A small sound classifier, trained from scratch: soap at rate 0.0022.
Rows from block 9, named by matrix and row number. Each number is 500 + 50 x the weight over the matrix's rms, rounded and kept within 0 to 999. All counts start at 0. Numbers have three digits each.
# conv: pointwise conv (model.blocks.9.conv.weight, 256x256x1), inputs 0-127
conv.126:539376545451449551460440435455577541419561532501494577536399464539463547599389485520510524377472463445635574456600579472489477537534617471501530452472503485484459502535478604619454568462486504482517413406444518585466547579469479556427537452586515442494481488478468514466619451415422456596480520472608547488519494462508446551508515499416424483445533442446513462420490582565421509509536
conv.127:531380443538402465483544462558395382484465478459483483518470455484619560523480547439452637450410541500488493496495519570535444447546511600520468581480560587465525543517519509539459456445504472658493503531480500496358467514530534542512518501555436520479546556481564459472429463458471529513487515508505416470444556486442501395525533517601548588444467434414521564475547518527529470492476
conv.128:401591521535416533580516518460525585486498491488505536558459532537490460543535564456487500487540457471601534480497497498462541406573515503459393549546481386522453503466535484467503509493597498447470431495493423403536561547415517537479516546484524500506415509464485464517454454530435637625515524385580433465472525575509543481532553398474473578448520485598538503474496438486475570511381
conv.129:530435545537533508530541461484435501455519563370447404553466454551491498436514573502510564488504509482459567507498455487525500541492464441552509478382469478521522483437473522427479455444512422549456491601528538432500539572440539438510528527516510507436496490557475533462480577511505526416561563497440526552410609494485515495505505534452449369508466490452548573509562515485571507565391
conv.130:508552452423552396485528495595487463396440450485572422548514409495475424495506547417491462495532481481492439560420483489432503420483436497538537476460599481415511467513508547408486486515457533483543428489518425442523548455545464591621530500512540480478456445484464589402439533513479568560446491572528406545488531469477660593487481468522574495440469516458479531490522477531557491418466
conv.131:501535557605548520496486478548450498544505434529510531517485522530481492524498511507445517401495475529494541577491510520416583420574449574458527472506429484459500552423500482497520543436532528540427521487543470490585494438514460600477516525547509479458538489624524496510445496510478492518463612506478450525533429524606446468509494493505468575450464553563530532533509462485461485470558
conv.132:481546463579480455509468570587426506460596590552519485392502595543574443459416507606425485436504424565463533480521477512463608481474610529494444478410429435524487444466472486405458543507412548513461454495443486538549616460464440458534477513486535474459535489441542454511417429552513474454539519511561491446400536533453524536478409489566502393536500572497508496386458473491464539440475
conv.133:534466452506507485446466477493425475532482531526526519470488513481472470515517473489515558534425549518527383528340425505535494555488585508488567548495542473514537458509493483582497529451456579508547460556606491506459526408465556457542550580539452459534418469439473482473532470489600564501448458509510506535568517496520541562505539553569504400515473444515500476619518524510535482483463
conv.134:476404465502513436504530491513468576434537427439547624517452500435447574429558528511529547439484541459536546491511472454493517541525546450520461522476477505438486496610423510441605421477579434525463454485547391444467522485419467510525434539506597469638516552583525533601420453557437524511464529442413398569463497489483457403454489522538440509514477455409446509407672578528458431551316
conv.135:450434507375510507440416499445445480508569510535551545437462500465490434553492549455442466488462539431454485602517550498429454442623503582531499559528479437514500489469465519452423470432507425505447345506486497531576482570536488466535568556518581511510478462485524518425541474494514548457417577448386504454546427518426454595603586531453473533367533475503470513564579497463530442421496
conv.136:545604445563541489479504450573552416475511549469442577527561408509456476587459342445503494537496409475476526541469546488411514457499481544558498443532454579590531474480498460453498446480548523428471487451515490601503465587555491568489525446535529451443501460464544466463421535527475404482542655567607532533529488538409461550551443520466507477528615522550500402454545495530493362510463
conv.137:570431491492426532526566513538506533508399466510447492452604428486502460575462459528621496370509437492558564533483548455438516528484533475402501491482507477422501491361486478511549509475513583523457485462501482402539450489540478495507458429434489428460517606459479580492563539469488534552514582489477470551522418490462470468431556513554554479410624451537521528475410501429444440425418
conv.138:486547575459514467571561512492471534554540452469582456539535479413544476565493425611466475405511485499493493532536473504521502485517547556540435423472460472486422382491536580455467490446548410502528590468488568610540540483453512483547516460590450560442478495528455552520539512445450492452486528490456476474479540492479440468530441525446511467569502445499468489537610484466487487439649
conv.139:501513532431471478458466551451476455492499485454483484556562417481377431523443529671485434558520505531494589579488414626486432416525521506527477570481461419557526528464477465519583485544497464420545505464578473448550450484507524444546482610543532566549540511568587478421546477533533445547493574461564476474592576531462509482563572511467449472558549520478443490503427496484487445494558
conv.140:512548447470385499510517499546533571554563393484585445467464523462517544452403496547496562505461516474527493495509497525477472426485509503485546435434543488528586491547525617525474548433532488575429462490437458482468495431422547418487481547503465544584530569510502590545525560502470462568545505505599557542506508468455542619472572528582602487494533520502513415565447438487460579473418
conv.141:509517551498480601529535565473411527456459525442436562534484444529509494433525447480530449560583501504431487452554466518423521483510498531432476583566527479500424613454503482486424563473517457419464526515488544555592515478545501513463500460538521506416449421526565547425507500434481503537477450486533489487553632482554549485498574465416449531472442513500506482512550506517529386498424
conv.142:516498493474487458486576488521425531500573512458461514535596546505631498512554505473541525505524495454564479515603528511463495566541547510582500474548390495472464508470530483432506545553537534514539548492511470520381441488528419408407548539434480622488446533579522517593478486493504476532488458484413604497562547553538566546471475524551581475479444420419436516409486524449442670579485
conv.143:440562434494454473475537538477589506492558480544481524541498427478549531606546536509524503422513487382550519493499565467459554567470562477532506475510462529533523497343474550514492464401464477545456457463442505527474569456536460462517532505501525484467481464496421442476409443434583461542592512564514501553520523517583541456482450555739466548444458459540491444558494453597461552534491
conv.144:519519518615483544449498522533583522499413449507639509490453451463462492459419454530446604387451543445530575498655543470440512476441621439456557495478577529590495492437438630449501506474431523392467464474499550546463506418469503541400494562385457407617458473418512534484573524426516621470496500493440515529476593532452475555465461489489542534451507375520526453526662424366492540481538
conv.145:508493440479430412488575494576548423476544562459450520590573569450510504529511519485504540478521476504573526493580448464626520461469360528503494524553504435499531476413531516476592520513526466485516483490479469562487473514489433509520488489410383462534428427484536465495487484459455443479496491473446530478529475538489510418453554492469510461547542469509475491521443493517577460569483
conv.146:531511501543536489562523524569498477584565500501486545471512553525529509505410387568507535518403543497546469555503535500543527493554512382594493584436490520477576516461610470498574505503499544582477577500521442514434637386516560520459422459486509442487464533487511438556433512490510502483598520506473531471545419474464473518472551474533490584503547523430529437495497528502501574454491
conv.147:460528494557509555541440527487524472445555532602472492506495516417556443529454580536618414530550483547497394488592512498528424469530487497424474505508532518465460469469509465465496519490412501529519502524511475546528473449490450494493573436455474588436571472522556553491449501460466555526533526540533607484443463415466472468526450492527470533511467507493377481483516542452497452557451
conv.148:442563591434558456526474595456436491466592553566459410432536570436483504533540490528516619417513506561482514500506545621414548461488495508476440494517488445493417419527516566498503447550553521396531493502484524516580465545451512482406486420429407514435459488587535531417480526483457522433495484462518583556485459507418425532401449547454532503411502539558473480540437489580504463512464
conv.149:467562461463489410510471504493566506476591488546451540414458487512593522483489448529513523379533559501567412518517504486517519485540524501507539521593473480538546524476483613558523549584480449473589472445522505399457470465474531511610502447484474532506440470422497467478440431494549456484530554395485481509497522521557498471536453434579496554495413501500609508443477524494634536456477
conv.150:459485484506506553463542521505558495464412509494449497519568493549434406413369495478586527411541475515537480459438495606538533490420549447582501526517489477547582493510440516495512553505418456576505511543522441452478482455490562416452582550526529532568474577512497639500526499473481462526446513572507504472427534466566556461538428577404461478588387437511469423506548422499506509370450
conv.151:551522453544509380455443424481491507454428482487504359480509460465529547565565526525450629493449558517453535508469476486591463492529493573574603470484517498472470584511469484529485473498511518564448508528501498575498544484502453560549573502580480509478519556512554577445560505536531549539555469420514556498529549449520397491420505473453489517529490601530559508522541466519516525529525
conv.152:478542359444486452534525488556382455432475483504557515520421489471539468455561444511421614423486495506444475427446396517425570446494537523400491549451479566380479527399520498505497469565394583487523412490521443481440487470464368504505598539521595443451475516529510513507540582503466550415569546529504577468442526509486461414513522499507506448533473527476458532543399530604520467490563
conv.153:482545442512634496500505504474504547409507551547545462478525503460543520516480526534436473425518488500516434487371443521528473514518450525433534617519559502527546559399496581537567552450538490510554555562490477387526514543447451587604492610470526512459463365429502495486532517350462418463436545522560584430625424422475423517501496551500534552502459492484579387575503553433402427410563
conv.154:553526434520485559509528492451485497490625387413544528459525552502396470456533497469437472495457526505396485544481474425413523589466609545500459486510398523322526500499498493434447435544471517531488561433533449440455525459480529592501465528412393438404497491507472418590358418592429467516487495557512494601491566357559440519452476374679478537635437628449544460526487473466450563535386
conv.155:391466510563497505463533497512394446500537487471478373506463594479486480458557441464518538521465540447519463443387459480565442485462410442460517550599465582586582488528417562426497540564437542512574519543570483534486497476497481559545520472523579497479498545541622532482520522516518526513421467520478490448565476486398418472506396461533433533463540587571504485525575574485524438509520
conv.156:417563512539546464586518424500476566402451498530526497501444447466470500497533528535480459432533570531504472464399487543454440504597526455457506537470501434526483535537555482535436542455551535563486454482531506462394438368555460569553497521497488416580495499530441530481519477597528478532490561538495491484466407447470480503467544342472560532549504493501502534514599478421446434500464
conv.157:397515543540546454569437379598500499448453503489447478465600567514650463557545491509557496529532475561513513416465404483524490442472524532473438556539433448491489523493546494490603592480540525618506513492534575466495524536481495497529509446530570582453521418523552463577518433515500447396412541491531438371558566523500630477481480481502515489501434491547492510516453453602418457472607
conv.158:451480517466517443461674509513499490448413481518491414578544573444510509527481488538503524409479420471614485409449497541516504579525596498500631520490546482558518411534554414484566497457433568556455467490463461500556577460560507514479554474493513479530612514485499354552517545530484493513533545473493483440521513449548581466443439497558453471555456559540441420505502458500494405477513
conv.159:466476459565508466588554573405370593508501588521503476510536481424465479532563518574539425524394494456537497524557526550424394438444538552447509465537524483513539449509571495540483532676539483481530531570529485534497429541540531501499471484505484472458384481553554532507469458543522547479520488493542546532563482518491480503559457429542647491499443521481492467548482518498549484544504
conv.160:476439482533476447564462534495514517580435594491595507513537462500553477413491478566433492454449470453560568530579533480429532484486500473552459585578460525455502514439492444496567480547547509526468494503436454536595477513556527438517496517573502516477431431435525558458487530481548518493521523517466543524503557571474462504473521428473562543560511548471502391403433528499508518546406
conv.161:526540524500471439532587429564516439568534467559512388498522481426413457465545553469489550534528473531547507520541422407514574575471466572545401474506540421393469526481512456509470534509466560421503479518508530582584451551529509447488532506506528560551468503479409531547544506632520489517493503483439384429570443480490525420476539442377499559466518601478485565486559553618502509428371
conv.162:453498523565458436514417482499433487513409464501536446526473458500431611466527489457532470529550417460485505598508460504489597469492523486547410506486489392568526530430432449498433528397609503561484532435499472573523557458526457505460514509522572487492531492516500447468387501409430476409473476509587476544517472428524490543524403469512567542440504543444545492399480482418496444437533
conv.163:525441567449491581485460442460435597412472477475481560447443509430508460517450523549509498377495525503572447488632503471440539567504546562539568539401567550517492469459473547577385509581486460522467530492545458609435572522553506437504500426410574479484500444546503540409480546421556487503578543438460511484503550581453512547555493506583587503565516537403530509351550477481503472510408
conv.164:592418538480496480472514460457491489489501498402408459548473508518434519472503533435440496586518471543470485492551490493428513487463524469454588553473452494546530528522434416542469504551462482485495489500552497478441508484508581490501500533492530499476482559486550475453539502459454448411467433488558434511522514515539450522510423402468517406500559497554533478437665451495526514528509
conv.165:431417463485474424494576483560478511466487602470431480520433476540582451480492561520419571507515440513515456547569435482415525468539507430428623563447419499477491445416474457582624419512574537531484588542460492635489422572509481593446459538448543530502601456547518542579453462503494480470473562477456501441403490554537470593494546478512481472557487544455498541451583502534527504568490
conv.166:516532485566484500461510561486445435479382607487471523591498486405501466528451493496526469448386589481485458450627391487486533465490628562501512466515539471461503550440440517530453491482468489560517514518441539483558427555536564434452514516515507597446536529414564485458535533507521494424468511463472664504511512484425486458485465449482466457451412561571542527558431504472502469446622
conv.167:429553547513436498536458520549621518546581463442527423514545484541511474507515562466586465498428593524429490433449485468445590474425524479443522553438540550464479529530542541492456504462420511476523572504502651485594527412548559479494490480474480530491451541525468477413503564437482571486539496449553442423544546540491479494476493457516447533523486590453490502448474539535470491496552
conv.168:556488521565447505484541555564483417477481483489505589577485491511466453484546495465565435447453474464529502542591532471511504418513527464528445496459515584499479516502458515574543510536545477503483479476561447508500472396513499498543508515555517503496523526576562484506565509594528452531571498520553429418537435570515558515532471564384508530486543497431537481437497575485518496487554
conv.169:441508527525491535453424523536507542450469535522627516517510442491450526500493450486559537565554475520577485570505484372507464499549496493502449488485574535551506543489528425488477528526486464424450509434546505469432480507516487479486543552503531527488470559488524523466507551435573552549517469514474526454584554521509478551541520479436554489530455535570538411465498510494476514466389
conv.170:473483465481534504446540490473528571421464498436464473459541520447456552440541476563596500483456498410485467504564561530413586469591479500398503496516485527517565501532555497513484588494608424589554471547506456551377522457468516470527482502510414470509424525540479508445513504546586455544425446512448491531502500513515445604463413485556510494456474462488522460450503459549510546545458
conv.171:545482464621451511566467477464503447514468508577537554403456490501484555566494547564474493558505546479526493443547578477423475512406542449557533474444494489432535444547562529500507532521522542519637508504511455428557565568566416549508459494524470494480547415617476482502527502466550467506484491459603413418605418515496456471430478497523402362468514450503454387567452489449481533471387
conv.172:491439427509488454485502395458528461498479454498475454513451471573472531411535424493640450338420533553509510469560615444499578420568465467603516503623496517515465528497510503590546512620451479565465468545511589486556580442535505451449455518481559514500471428500410485463498530521512415458466544472496468478567544470440498512470532458516556500484463482629534453521456524636478500452494
conv.173:549437446530482576532432517483454489566462512586615485530432439489507490395557552548501488422443559485488510503505486572600508552412405552510514504552449521449512517478500451452435556523478546525486521475584510433511437553592502550435511464469572513503518378526537438557467476532549453488520537545515529466571501497516536528435589418471497484449499482519479482506471486516553488494556
conv.174:442474437443473412574558424524597466534545537505458480604511565459555547598482497488535474548494461559526556501474494503587469422500503558483426417514499481438494432432538561486539498505526620451520435481555562559466571529612506450577454475500500533380436442453514500533472498509516479496518459471529528451496397495481500469483506407477472586479568561514540435585577503408578486535398
conv.175:475551506586497549460556532506435467546441486589442562471503550467580604530516493502444590481409493568457460512496624534448512505467470465499600475491480459543577513451484478547610510540474511459477427424530461495550478402492536542432531408465577501500456540582581455546442440524523505489488498508486537548471442510493558465476463643507481503535535497579532507429540521512506480483563
conv.176:451555449500416432480501500537497464421559591467459441627489406464450477408460468539592533403532431519506529507507573481522424462427536473575564483526495537468498562508482454494471503488494495477421488495466503490494538510492577483492525566486464572479497487547588475408454452573464497511501472485549511584560570535451498467525433431446543467457465409452548549449410444520458483506407
conv.177:428568549536471526473469454484557505522486594478509411526398503483422468478479513479516469378495521564459456473556505569561450414583534607439511489496522459590502605460564521501452419518530511477510460532461454533398519480486475576550528532554546528503440476438463454429425505461484586563475524551501414535546473481463457524471469402457514489460490455384547469497575467571472417518437
conv.178:491441430438447499510441543552385574399498547582541535549468308456442492516609452430597508508640501495451517479499470489535565545541505436553560510525534469394422519443517566471406508535491467488574535571543536538504505457489445553404531491579533413499456470566508453470455570450509469485528491435514461537531568495482523520447535390649449535521400510425510495609554520547435550496548
conv.179:528418491397514491460483466514514587495585491532542524500484473458462424475548500413422558530474509498514445500435511542508545463493462517532545438473446446441566483444583539508465452468480442498536521581451546486468511514475454418543453457458528574526498490476479521465586519540536426487513512467436620526554540493459488497447453423565548464493472584415546457605514566436563475486479
conv.180:515431538491486547568549415482457507573447571530585536504505527466429549570498549437453468490533474513378528504576507486516469488453532458497535456470468611475557485495520395391505556505572609506492459556518502612473559523507525472493422516569488511373485514571501531508418563450546515557470519461520576510528420385496530479435494489492512506475470554508431477472479570470439572548506
conv.181:525426474538438424485390463556471496485509435517577507522431449534473582472493519453478519537553606537580504495502538516524496501474564418522490486436555496496504553491570493542580512471461567538436471499436487510483554510470548492543476527498483463460523481461576525455495542512479533519588471569479464574513436490481436487517639476384470462501498462561493466521413634577574565376457
conv.182:474531484580448544494570473463502469471557568451492474476531468489551508494550481465491499570442438525587474523522413467424519529436498471486478549536539491500473500384554465470558532470449567580458509541519442469493409413494594555517476560485491492453466491498510496441494450560584494421488454545530453534459465490535449607536437487513530571549506440592422485585471454523511466511487
conv.183:558546459565470515487438490467506549498517541440487528489528467476475462495457452534495638462544641466521542422573563574498497507529505429460437619483501474465585490594489493421395496400507493479472484495482518486537585414524554459543476412544563494514445509556480474511454476420544574505568578500527495526360533544516439436469526460513483487487475499438538446472567504477490471586412
conv.184:468519497434370517532462482556489492529639406489495557450488469532344546497567510500493535543476385558548504480643482519586431634444557503456404583479495585476545398523503454487455446494476483503555385537603560455509465351469502470402471590524462458537422322424468548524523564649509516578487536379491528516513538473466531538496502485532394499508397725440472514436574408593530425514440
conv.185:440439477515496422451450482529568490501456476492509507614447435455585403509514465410497444490514521601436573544511467460457571448517550545438520501521540490538491567481528566466544525425488520468541439410537596603451458559508449481555474457442503442585499560476504394418531430471510585418544554630431464507532504433446536555510499539576494475481547431456567500447505516653466462532530
conv.186:434440526489553456553517539530467459462453485482467590527500525328517538431602409490453539542403442405548479480561565501459542436499458441546495475454435454490471548511524397497520481458474494506557535517486470536434465582471478525478539584539534428535582422395473470423591542548546467540520451508433509379457387567457562458492447543446495535573642501553468510516544517480418418496420
conv.187:481526490513585445591475536568493448560541512546498453420484480462471451511507496582416428573430468629497456506504430434462473531529548454508564482496493474485514424511487508497494473556508509514465487464476565453393474418586461542545484556519540488580521511588483554396566549482484538505507498445472524473411470587441473661462422457508507578443519533505488393448541596460550609464559
conv.188:459482550483584451523548475512474539464459511503452441505393449484444544475455479579460481513527470533531370502546525511479473457513417475550519538438451415453526580458472412448608494464581531444503485522493542583431416408563493546530577496511570512503458467510489520491471468527498490516563456520456517515477548497548537383485536511494478542497604512525561484473629482520441498529494
conv.189:531423459470532484501567433503493529479585473462459524472488497490454559485495466481461464516520517475480490476499516471472535517510437536579460543515507460543469492515521508524391509591436552420546446433525502545473468556463492502488484503505457421537523504520500533480461556541421462539484499516478531499573501593531460373520537434546463569509387491589526573423531445471417536575342
conv.190:588486522341472468410503548582551495559391454495454448541608546471517596497487398545529575607483504522509442565570425528488536606544438471559478432565536495543531483534436659603465537487573518573445550352514454540532501455492461552474391483453546454493569615473551560518465452460442478590462426487529454454488590540542483499488524446414553486587490445478560451486514532464532547468457
conv.191:531467469492474542552487485513427452439578516503571433512448530439473432570489542476575509507466439519484557535504546482552555507462395409526492506407431437525436462603555529514529511551565548544489424489498425568425507527358437491586590484566525553532500552525516579529440454526492445502425484465568573427555541475376554457428579542466632518506612546460450520439493500495459460531524
conv.192:530643487513517515446538525537492478594414443470529506509519533425497490459540430556497490562435509545489448553490561526566569503566542445506499455478524428475539477436585568540524550383489516510527476516474513512501587473474462621466540491483450556496479486468527526470497515462513563498484484525497501545549475504542494580441419486505519495441544462563510523519432565572504457497509
conv.193:473514488486523482504511547460481465528521505505447429451507515443482612535432533431467533486566518654518573525415514475454518427543471526452577492509528531497620535524527488561448484565522524488526499545517609438392567396559604454526506532502479475451529535514537450521457502527458573497510505406516516548556432478543494573520515472584489536522483511410452412490493514551519406569443
conv.194:496581506543549520555511486540495494533518513455478495510518536592531434529524547526449493530487544416525494399431531461444523479514485575533447540461543507530589521446509450501461490610547567500559551586531478538451513531560520504484575491494510603532540462483548525530477481479442466447464459563520612538539428473540432407502487473456531513506536466457562438440459573495592447457471
conv.195:487520509574446522495507417421564559525493542487483455481505601499529475524507578524578466427510525448465559491448436590450541529496533511527520489501495503443498589575490470447602448539525466601516546564431421402522464425478541452558495455495509532444541563472459469461449487570547519502463505507443466478431484546542477502557468434535538550472458533527504508521533488509541568575492
conv.196:485570537419533448534479479477468511512524476502574503498528464488406406506457485558517502490395489532482542513545473450472491543462516543533497539429495427577460394432481426414589493620509446486521599594468461594528530552565482471514426487529510506504422547463526460597545561534552560464470473545457365518533531514569635484433526411495583530520495534485483436477481539572491402477430
conv.197:505561534499523530443456386501488545520473483482514529590441592496527494492522493500505471446496497561462424503410489482451470470506537551510518485572486516495487501416547478482533544479522557547476481414591466483368464538478523609508529497458492516448508406554507508443414553516483456449506551490526525504462460468508511497539437507571474540469549534423534496481522505556489547524477
conv.198:669474511582435435451455519518567563458429581439533517518512535536496575423460565508547502541403594590517562488509521581528469491562529512470458453508631345522514479500470533472453583463526473463484479460487545535434452435496482587488505499465484471539455515626543529476499473537488557448465462518511493550444651474484511484578528492523517444434425492540439424453498472517490475587440
conv.199:521524498516505401502539451510537470557520547515493488587366514537545542493469485430574521489571474442510576553421500461689469366494446495493452494472508534490437538413626475508455469523492480486566465585544418471545537414515471475496554527419439444577486496633496469537473456569456479421480583491440605498468394536466477455539481405485520522539646466405495526512505474468530451483471
conv.200:442486582469515460504484474387592533532480454514604464464489410443465544519419577383531457428546524467444456418464444395520540538575469421496377455524508516551450507406463508584445563423494514609397442353455522566507481462529475502534552448497503545558357507592518576510466458446459420452471589435514512569541577526435436398387471496562428612524522549477441477449508535441527481476438
conv.201:499478485593431556625504431445465471454519543534602513479501579474521443482426454546546523509410550507515474381515433466501516512542540518441487546496583456494517588470513579469573555472481559454479535466540477515519556542470498529511451509573491506526512469469462490494490457485512486467517379562483506579491508516428506539551484485514425571494445582492540423493516532539430546498411
conv.202:430439524458457418558480516534473511506517444513626483503484650433551481438498480491532503520496488450530488438489506494454456496527492502520559501529507582460563409460443469514495495534536533454448507432509457428583562485479426550508560458499392449440489593536499374557472494500523501631533550522456515447553513469482556400529460476471495500483441523492458491670485476491495450496548
conv.203:441489537504494445544451493559431466533509488480569491598465527480451475446438517527529470486480583537475448434430444541443508412487455531544577603511454526503588521477495454433430535528505482524456476508540509550500535421496487521558513513505541449516475559526587500480562467475551495490452493520460522467568499466521467404444388568469516483526469404581502504597438554463503445468518
conv.204:483526543487386465475432602499482495531455562522556584509518457509479573455532500452514542522499506576497498500532512506418465551522444534417457503476515475513458525532501521497609513572472559497567517445471545568429526465599453575451465556461533515511573496493553575477483572507507523471521526511563584529480519474413496480481617498468444551411491519478471513410471450543417541603441
conv.205:480556505518443444621533458518483524525472480491451459508442499460470495467520490523544427523532463556545474442497500462576464606532456439544532608503509449393449481594612434502622468538417607487478539586490564558418481489529555531453458527479422461486559473443506531428555562513523575534554568571521542503470566527461509467507480572454539559456492540554531516504509591398395475443496
conv.206:455441551488464501536482606427522449459543496446481526466442450496526504459533491424559477539469552473550546535466434493585630467531525524559467516539571528475494459503567413479398500493457486515514475485486575566569524486471482502413519601556487504496474488478466476503575500453560477494456554495483476526475494434484580435480462557504465446505470553549505429466407445425502352473525
conv.207:534539526573463524527460520427494547465460479472457515545497515503472486520492439514374501491576477539534451487553559438522489558522551470518510503539443481483452524500535540446519426543578535436500470473538423444496439569511546514541517499482563587496505491493504506479473587507520577400437502492568479572504519476457426495605542527424529464514353433541455615569461503498538511475595
conv.208:476606552559445425426446580515416454495477481481396450454460458497431424578537510455461557449518513536541512468516508537466528472546454424493489440392473511456389490535537445540535564565518419461449505463441501476408508483470484518524477534444433521484518558542520507447510473491475619510516504523559477556526432472496467384517528328469467558501539607522570482499508449494503409491471
conv.209:500522507501605511424517512564497500507518447559479430480578532545517471547495586572509517550533513523567487487459466480500546456514571550481524477485479450505500458513508538443525517364530532486445489509463474521469507437522460588474504493519448556559561547423558529434471524527529551431544487587436600473559453559430422467482548496569533523581516499467548519526423555529518583561461
conv.210:448542499488526465457457541449412552540479433505560454460478571499546493587433492499492428571583534475485565420475392446571492438435510439489511537487560446502467500589465672464461526499493477541516379466399441513525550509456540515492455406619569521520490466505470528340557516561549528488608533425517542487469553527491542440455448476483478512413503563579451531636413515531441447409626
conv.211:529452453558532584467557553508507534423485429502442473482456452472469484519477470354500433577475522500517467542486484576467555461560460513466407543397430532507458516465486453410405483416443433534512482423568534470454433592502459469532484521537445515574491488401581609564494499460446501507473552568524476451487509531550570421616524384520494434559453489481546428490485483414508562536455
conv.212:552533540478440504519527470490447520546498526540455491462561512504440477476452472520482511482507469538532544423448513455502568475530585580500550456526559463452550467494577573536517459465502579586515541513496537560506509439484446520552558482514480466459469501448513470497550511583478495438551472470480473548538550547531453473482469518514513586562440488541472510519516549441526508539501
conv.213:551478563362566490496514538495518546579593365560632524451406535511562661596574479478488452489388435469530511539469525557490457511479469474504551468514501385470511384465436421480555528526554549481512374508483392553487552582538521507570428532487479512557539492479562434384580532544495445543575575417527433501423443292460463593643441447516550646499564531429512394548483526531401508518628
conv.214:528532488482396493557400490380488515525435507469538518435501562402501521448534534456520464479463512513528544511477428555574472468520495496572473552533439471485494588517516530519530509504555611545447472569480488478578455490433462552503510510518472456490500468504567529483556441497542529505439481466382518412550482533488493485483431465445440556529590587498504444589511578552553453498454
conv.215:612532526369521544477478487518534455476579517450439498489430529604367487391555502492440441490471457468540566580506624566372629356527497516498559439482419568497515468493569562419550527617484489525545464445566507394443480470459495556478540497540420448509516516577487475568546548378488491583490539438492413465572477524439449517494448448590553465445505363407497515442451567478509524440483
conv.216:456540456619518443491529492454524434419392497457457568501453561507543451497558505560429477571498374491491541499532553586492533480502572474445502507479521543427470517461464495522519528512614506416565468494509515531604439516521522431465455506538536509487533514421550591444542570562525374540538585462458472534441529502486508437477479568525438470476506542527485337580577483511426491586427
conv.217:468388492491541492539425570514475550448552455515481562509493588467518488571478491508549589560519531539616533444580555529557531545483505547487506433543456425556535503438442534520538587602535494506472482450502542602507498534562537497522540499483513517599551512446565496515544460353547492436458462502564476501402595417488491569536530463547531590531580400447489461462577527469548482527420
conv.218:506512502511554471503556565458516452457511492518497519485469542578500516375495439573563524451466478542521513498511436479522528362440394478496467507533465484492590477489482416444590543447425506528463456548485419530548492469516430545563462490477489474506567568446546520469513508486565375587510480510552636455515475543504484571406531397419492482556493489424451484499582553413512519563439
conv.219:491559526484469525466514444488563576572509508490579448515454478482450478511425521434574524519423499472547516510492481445486477400539520503529485483505442492480496492486522448498480489503484555494434537577513466535404476486553522492496543586480446519437484534476473397519517544555420379414581493560488495489490496465544532522456474506530504513540471497441519421577482466509531500553476
conv.220:571491501484445452541452513504420468554501447565565488496485535495482529527502563452497595471488505542517472484436547481404488537605480535635468518563506505522523512411579464523512454518536450523492466444532597542496461526569455496468455494459431593534477497522502467465491541481475486569501512516482454500449481542448468530534476574451403469426515467316504475474608520531471536449445
conv.221:468454491487485438432538477495496399517473438478572488527616479451412554596475483550459499531573484485493442426510446439526526353546493530532465564531540509434435365520594427501519391451508541547570445554518441545517532501483587497481530578571547530536507562505513503489498524554536525502507622446569424463549457460532528546461497484450480469463473530477473493547519555532592461517413
conv.222:476443544383501507510600406460529540495479433510454545458491541604567468513505494473451478481480531492552486538430485537574517455520477483566457560480494474601532590543476486514566474447514368450490588471475445425466459470466474426517464536460581509490487491454562501449469515469505476547481533504521498490536533424525464451491499530578510505601497479591491480466526440555587477572377
conv.223:528495504476510434484506378473496551462525517530435417470474470471559459449386392517505472516547553555573538479554483540418530474512399470478523587518544464502466479482504472446408562457511570517533511507537536419459519522481480526529480538468506489448536478554564460447485489433597523566539402559500506499488455570488545486463413476401475462509478529469490565494447487553552382611546
conv.224:500499473559473473463476510581538571534497444535497329509480536473560528404551566483615561481562533431508473466520473462636465450420524515507399442460452519441564545548494543518473535541384515553465516461524499418527379647475525546550484480493585457495562449475496541378464483530558475455488530569439484441524517518527481599489540548465519433502634577525462485543514487563491453462428
conv.225:493516497470587475493441467474481449503414560496498462471592496430496584498525541527492491528497552563469483484467498543545500478547513478533538461348405492461474570486507496526505506525432580523550598474451533602534525517454535428497531485521492486440442384474545462402488521398471495564483543552527542528537549568522563416514504536412564535525439560409486487489468556488391476443466
conv.226:505505484410490492507561486458543466541492600487437541520448568440525501537486449552484556511498605518488510445504544507551510512445429522467453434456488463554479522520456501494522487508419510477535445579474500452545614467579520489498511663497581476404497490546519562461542479580513441470520502473402439498523545583461510579456504470473520534511484457467450421488404448495454508476547
conv.227:577527453558487539477606540466553345407513533558536509514428428511545549503479433529474463487484607517381519491546526495495552420498477392516428502501557496404510512533494517498545553470528510486408469493455476462539586605552561478550483458499572518501542460461522452499439543450530533534475498515531577523543553421541441491556524515476536464548466462543562484543548556494514499433513
conv.228:449422536518513481448395523471516469539457584538422573433604475493521417535464485522525583545516539447520521450466433555504544566548496485499541549529584542512461437485441521503471489490561551437479512487573487552456527493534472508499457479558470536566565519562514447537592494468557505509608568536560566568451526606552435493552531467494455514446510482487559541475465465475559503446524
conv.229:467536518500555536463504465473497525463524574476459493488484594464546495473475504482556508603458535544465495481476445521546580478547493487534425430533528493479573506470503391530602555543467517465452531516507510547442452454462475523477490596476476485444511517537547462510503512598404553580496534516470535431487426454477431503481483509429518438501491515524441437451520512493509512531551
conv.230:527400539565479505457542533502497562576461619460452493478420447529422565411484487482562591497604513438430481459549537504541426499488450545458473436493563474598496445518504532559497503513553424502472475591522399439537519499587491482523546552484370576448502558479527577472533534331517583489543572552530519547475491503400402494491585547422442534552519455463438440412536466473506503471450
conv.231:466428462457520521414561431521432517593559437518503520542473515489559430476501519508541590456508570617519390537514495560598515488540550503545489547472516494551556537492534493508415516545526529513523419514519540533461466495473546502528517511565514488447455560526570554502495517447512522538502514480447450517481510479482530453426478482489472437518486589480542473525511532506498473476509